Rows from block 9 of a small spectrogram enhancement model, named by matrix and row number. Rows with one number belong to one channel. Each number is 128 + 32 x the weight over its row's rms, rounded and kept within 0 to 255. All counts start at 0. Numbers have three digits each. After the name is the row's rms in percent of the matrix's.
After each channel's rows are labels from the 100 clips, of 14976, where the channel reaches its highest value: "strongest on" is what is common among them; "band" is the frequency band that holds the peak. Only what is clearly more common there than usual is listed. The data: notes from a synthesiser with random patches. In brackets: how many of the 100, against the usual share in percent.
# convs1: 3x3 conv (model.decb.0.1.convs.1.weight, 64x64x3x3, each kernel summed), inputs 0-21
# convs2: expand pointwise conv (model.decb.0.1.convs.2.weight, 128x64x1x1, transposed), outputs 0-25

convs1.14 108:135134116178109118157222121142095163067151077203155133107130158180
convs2.14 079:147135064079131149116103154179104112189176124125128140141111133095153127129142
strongest on: noise (88 vs 10.3); pad (81 vs 25.4); drive (66 vs 24.7)
band: 1000 to 2000 Hz (77 vs 18.8)

convs1.24 105:133145143171149105142203118225083128115184145201112139131132100167
convs2.24 074:169133125137145131125098100158137077156172168089116129114117105132143180127089
strongest on: noise (88 vs 10.3); pad (79 vs 25.4); drive (67 vs 24.7)
band: 1000 to 2000 Hz (74 vs 18.8)

convs1.48 098:118080144220132143124155139166144175118147122171100108075126095204
convs2.48 068:105096182157113127119151148171137095110193131071179143095108130079102163148094
strongest on: noise (89 vs 10.3); pad (79 vs 25.4); drive (64 vs 24.7)
band: 1000 to 2000 Hz (82 vs 18.8)

convs1.17 103:155147062122145166167126101081128114145086132123116117156103130134
convs2.17 094:143157100181160214220132120160155146101102115118121134109097126116050136097114
strongest on: pluck (75 vs 25.2); noise (47 vs 10.3)
band: 1000 to 2000 Hz (43 vs 18.8)

convs1.49 095:087122154150115097144098122175074131153119088119152114039144058090
convs2.49 100:149116084186151143141120116132120126150097093122141160111131086152140119095136
strongest on: gate (77 vs 25.3); drive (69 vs 24.7)
band: 0 to 250 Hz (100 vs 12.5)

convs1.10 089:094086084080121136099121142155082145137111130138191123119094147109
convs2.10 112:147122113181137082121134135087168082180126113121095129079123081147148149139157
strongest on: gate (61 vs 25.3); drive (52 vs 24.7)
band: 0 to 250 Hz (80 vs 12.5)

convs1.12 106:159132093114130109141122091122148103093093118175132064104096060141
convs2.12 121:160119092140098150120135108137103159149141121148117112107133166112063104255132
strongest on: bass register (70 vs 22.8); ring modulation (34 vs 10.1)
band: 2000 to 4000 Hz (58 vs 25)

convs1.2 097:072158041098113128110146171100162108096130082118116110133104178117
convs2.2 087:095176123155129165157190120095178058092057137112136149174054172192069139075141
strongest on: bass register (67 vs 22.8); detuned saws (40 vs 10.1)
band: 2000 to 4000 Hz (76 vs 25)

convs1.58 102:109136126078133104090120098141095122128100126111101166097098136191
convs2.58 112:037125097144100140126091155133129057089153116104165156106154178089142108199145
strongest on: swell (83 vs 24.1); square (27 vs 9.9)
band: 1000 to 2000 Hz (42 vs 18.8)

convs1.63 124:122136088115144172124180151136105147140133069163086144039109124131
convs2.63 092:134162146154130113146149120158136144149176097110139088136102185096168144131104
strongest on: noise (81 vs 10.3); pad (72 vs 25.4); drive (57 vs 24.7)
band: 1000 to 2000 Hz (82 vs 18.8)

convs1.39 121:125130114212118161171226146200115173102120124211104117109161097175
convs2.39 078:135090132118166101169092122216100068169169101085172146125127171103146100151090
strongest on: noise (88 vs 10.3); pad (81 vs 25.4); drive (63 vs 24.7)
band: 1000 to 2000 Hz (73 vs 18.8)

convs1.13 113:133114147196151151154240129173130138125127130219107113109124101185
convs2.13 081:149137139084141158179129098195109154160155113075172157144120142113108138131100
strongest on: noise (88 vs 10.3); pad (79 vs 25.4); drive (64 vs 24.7)
band: 1000 to 2000 Hz (73 vs 18.8)

convs1.43 099:157116160104137149186118121072139126069160136130084152126157166138
convs2.43 104:107127134168125171107178130161110069148105105085118152106140156084119088128142
strongest on: gate (74 vs 25.3); harmonic FM (28 vs 10.2)
band: 500 to 1000 Hz (34 vs 12.5)

convs1.46 075:160137093133139083122102172103154165172123133134163082059113120088
convs2.46 111:121119196137103156215116096162122153134093101092137111153138167120107117118096
strongest on: pluck (66 vs 25.2); bass register (61 vs 22.8)
band: 4000 to 8000 Hz (95 vs 25)

convs1.59 084:084160129096093097161109146100046094105096137103145146124139130132
convs2.59 092:195147131160153205144148136116159107129097117121086101162109150184088120111176
strongest on: bass register (65 vs 22.8); filter: low-pass (43 vs 20.3); triangle (32 vs 9.9)
band: 1000 to 2000 Hz (46 vs 18.8)

convs1.44 102:102134115085168138144146110173140114145135119114129125098132109127
convs2.44 087:048154130165139191191117116162168110150159128144098167109084207090079105111107
strongest on: bass register (58 vs 22.8); detuned saws (42 vs 10.1)
band: 2000 to 4000 Hz (75 vs 25)

convs1.52 091:121168138072127162090137129074124146108124123135133109123140061129
convs2.52 099:109142187160081161157170147152130126167135193124136167168151093151117206173181
strongest on: bass register (58 vs 22.8); ring modulation (39 vs 10.1)
band: 4000 to 8000 Hz (53 vs 25)

convs1.3 126:145162075083136118154096148114131122110162109110172114104117092116
convs2.3 080:153166093141112102162139166185203081150124096130143110054024140113109094114113
strongest on: noise (65 vs 10.3)
band: 1000 to 2000 Hz (46 vs 18.8)

convs1.22 104:122075162115128076122173112119072139120088068159128094087152083166
convs2.22 104:112106084148086130108088111184126130160089148120105165091149094134105116167133
strongest on: high-pass (41 vs 20.2)
band: 250 to 500 Hz (43 vs 6.2); 0 to 250 Hz (32 vs 12.5)

convs1.54 099:165104142098084163143157153104091083136099122127101175169109034100
convs2.54 091:053095142197138111137116058114111114130114152120119155147185075132139129210138
strongest on: triangle (46 vs 9.9)
band: 2000 to 4000 Hz (76 vs 25)

convs1.37 094:106124092127150127118173123098144125144128136113104150211095123097
convs2.37 098:063122169189155080078106155097118081136202066107139171140153151065205054111098
strongest on: pluck (60 vs 25.2)
band: 1000 to 2000 Hz (42 vs 18.8)

convs1.15 109:139154108140089187046133133116194130161104065152129159143138108101
convs2.15 107:092128162176146152092154169088131114102097132134182155153144168167068101111124
strongest on: bass register (65 vs 22.8); ring modulation (38 vs 10.1)
band: 2000 to 4000 Hz (64 vs 25)

convs1.8 098:133169134111156143158117133106162131165101135126138160176130110119
convs2.8 115:069148170186114155089168138095129127137071234086168118104135084081098107090126
strongest on: square (27 vs 9.9)
band: 500 to 1000 Hz (54 vs 12.5)

convs1.47 106:154103153113120113097130161128173153137117106083176105155153107098
convs2.47 089:087110141099149132086155157109124149150127136079075173091169061115157114156133
strongest on: bass register (66 vs 22.8); ring modulation (40 vs 10.1)
band: 2000 to 4000 Hz (58 vs 25)

convs1.19 079:109183076144151072103141127122150146097127076112116170113145127109
convs2.19 098:136113138120142153180142158142126129155103096103060127110098198157160122025154
strongest on: bass register (68 vs 22.8); detuned saws (39 vs 10.1)
band: 2000 to 4000 Hz (70 vs 25)

convs1.27 090:152099152176077109094137107135143122109170109119106104097170107189
convs2.27 087:135098110167137143127142133167109132117108092127103183155113134111079114065195
strongest on: gate (61 vs 25.3)
band: 250 to 500 Hz (34 vs 6.2)

convs1.60 126:142148084184106132135248141200115158135129096248095143098121124217
convs2.60 089:118121116162153130168106122210102105153112112135112096115121168076106138140103
strongest on: noise (88 vs 10.3); pad (82 vs 25.4); drive (64 vs 24.7)
band: 1000 to 2000 Hz (74 vs 18.8)

convs1.0 072:110126139146158134068105070130180137198088120170119147146129130203
convs2.0 115:135117154142096176170115153126115167157138128079081100168137068125139188148131
strongest on: bass register (65 vs 22.8); ring modulation (42 vs 10.1)
band: 2000 to 4000 Hz (60 vs 25)

convs1.5 094:125175119124130159125138135143124146170166099184090093125110140118
convs2.5 106:080120117148155149092126110133141142098129162132178204123156052066138118180184
strongest on: gate (67 vs 25.3)
band: 1000 to 2000 Hz (60 vs 18.8)

convs1.55 101:085157107112178116138125119117162131083134070154119109094117119141
convs2.55 088:125126128100118203113095168146135124161154130165140142089087161136136113141173
strongest on: swell (80 vs 24.1); bass register (64 vs 22.8); oscillator: detuned saws (33 vs 10.1)
band: 4000 to 8000 Hz (61 vs 25)

convs1.35 087:099168031043138133169146162091159152091104096131123075091142139151
convs2.35 082:112140103101192155124127103152132094144169109086113127145066155132149127128133
strongest on: swell (84 vs 24.1); noise (62 vs 10.3); drive (50 vs 24.7)
band: 1000 to 2000 Hz (53 vs 18.8)

convs1.29 100:136159123117077131121138163079151095132085133156144124152148078123
convs2.29 075:118089232150111127102123141153092152186163106112152151143174099150130124067166
strongest on: bass register (66 vs 22.8); ring modulation (43 vs 10.1)
band: 2000 to 4000 Hz (59 vs 25)

convs1.31 081:141106114144176166141144131138150161163103118145102105154126085124
convs2.31 105:160127163107145143122128156096106146128150157118153115147127184054164083150109
strongest on: drive (54 vs 24.7); noise (46 vs 10.3)
band: 1000 to 2000 Hz (71 vs 18.8)

convs1.33 097:180118080123142154100241089177108177117110185204106120145165132176
convs2.33 083:134136127134127059166083133201148109141131150136109095121119062150081181134116
strongest on: noise (88 vs 10.3); pad (79 vs 25.4); drive (64 vs 24.7)
band: 1000 to 2000 Hz (60 vs 18.8)

convs1.21 102:132143055094175105134127140078232129103122154113139139098135114101
convs2.21 100:114174126140135226181179116155175138133065083098100152108082186120110131080201
strongest on: bass register (76 vs 22.8); ring modulation (42 vs 10.1)
band: 2000 to 4000 Hz (71 vs 25)

convs1.57 084:104069135147134101129129103112169107147107125124100163067123016118
convs2.57 104:110116174129113063131115149114129087164192039163112126154157119170162164148142
strongest on: gate (66 vs 25.3); drive (59 vs 24.7)
band: 0 to 250 Hz (67 vs 12.5)

convs1.9 091:119151088132147116195172141130165112170146099151136157083159093119
convs2.9 097:125135085149135104108160180090132135119089190053193156125141119174118175175107
strongest on: swell (73 vs 24.1); square (30 vs 9.9); pitch class: B (30 vs 6.9)
band: 500 to 1000 Hz (53 vs 12.5); 250 to 500 Hz (44 vs 6.2)

convs1.30 097:142154070135163113080206169134121154183123081155133080169137132122
convs2.30 099:096130115088153123094080102112157110098120208122196179116130109123130106178106
strongest on: swell (86 vs 24.1); square (28 vs 9.9)
band: 500 to 1000 Hz (31 vs 12.5)

convs1.34 117:135142119130147068154191107139105133141120091177174174098135076098
convs2.34 113:189130109068107124185131113182127158165153089171079130070115117131101173115141
strongest on: pluck (59 vs 25.2); noise (28 vs 10.3)
band: 1000 to 2000 Hz (39 vs 18.8)

convs1.32 092:108139184131131116070129103126241111080107097129100137117144058144
convs2.32 112:135115161080078159092137197124079182157166134093122056181150141078178148161107
strongest on: bass register (75 vs 22.8); ring modulation (44 vs 10.1)
band: 2000 to 4000 Hz (65 vs 25)

convs1.1 091:153137141137139181133211116124131145127130088217127130165148141163
convs2.1 078:096120167058161138178149135172146061114175209142136115148106135073111092141112
strongest on: noise (88 vs 10.3); pad (81 vs 25.4); drive (64 vs 24.7)
band: 2000 to 4000 Hz (91 vs 25)

convs1.41 098:095105138122115080128128160119122119148104107114141072063166083119
convs2.41 086:106078162123170082078125149142137129194146099153148153189168069141132107187131
strongest on: gate (90 vs 25.3); drive (59 vs 24.7)
band: 500 to 1000 Hz (31 vs 12.5)

convs1.36 113:125089194123086063182109101181113118115086127120086100087103056157
convs2.36 101:083082068035094104097093111148089141160114135144117089122144123133199137151124
strongest on: drive (61 vs 24.7); gate (61 vs 25.3); noise (26 vs 10.3)
band: 1000 to 2000 Hz (39 vs 18.8)

convs1.56 094:099180086084113100146096174108136119120133062083147115072137142129
convs2.56 077:125161125124136166136161103173160045102080098070094116130054151183115121052142
strongest on: swell (92 vs 24.1); noise (76 vs 10.3)
band: 1000 to 2000 Hz (40 vs 18.8); 500 to 1000 Hz (39 vs 12.5)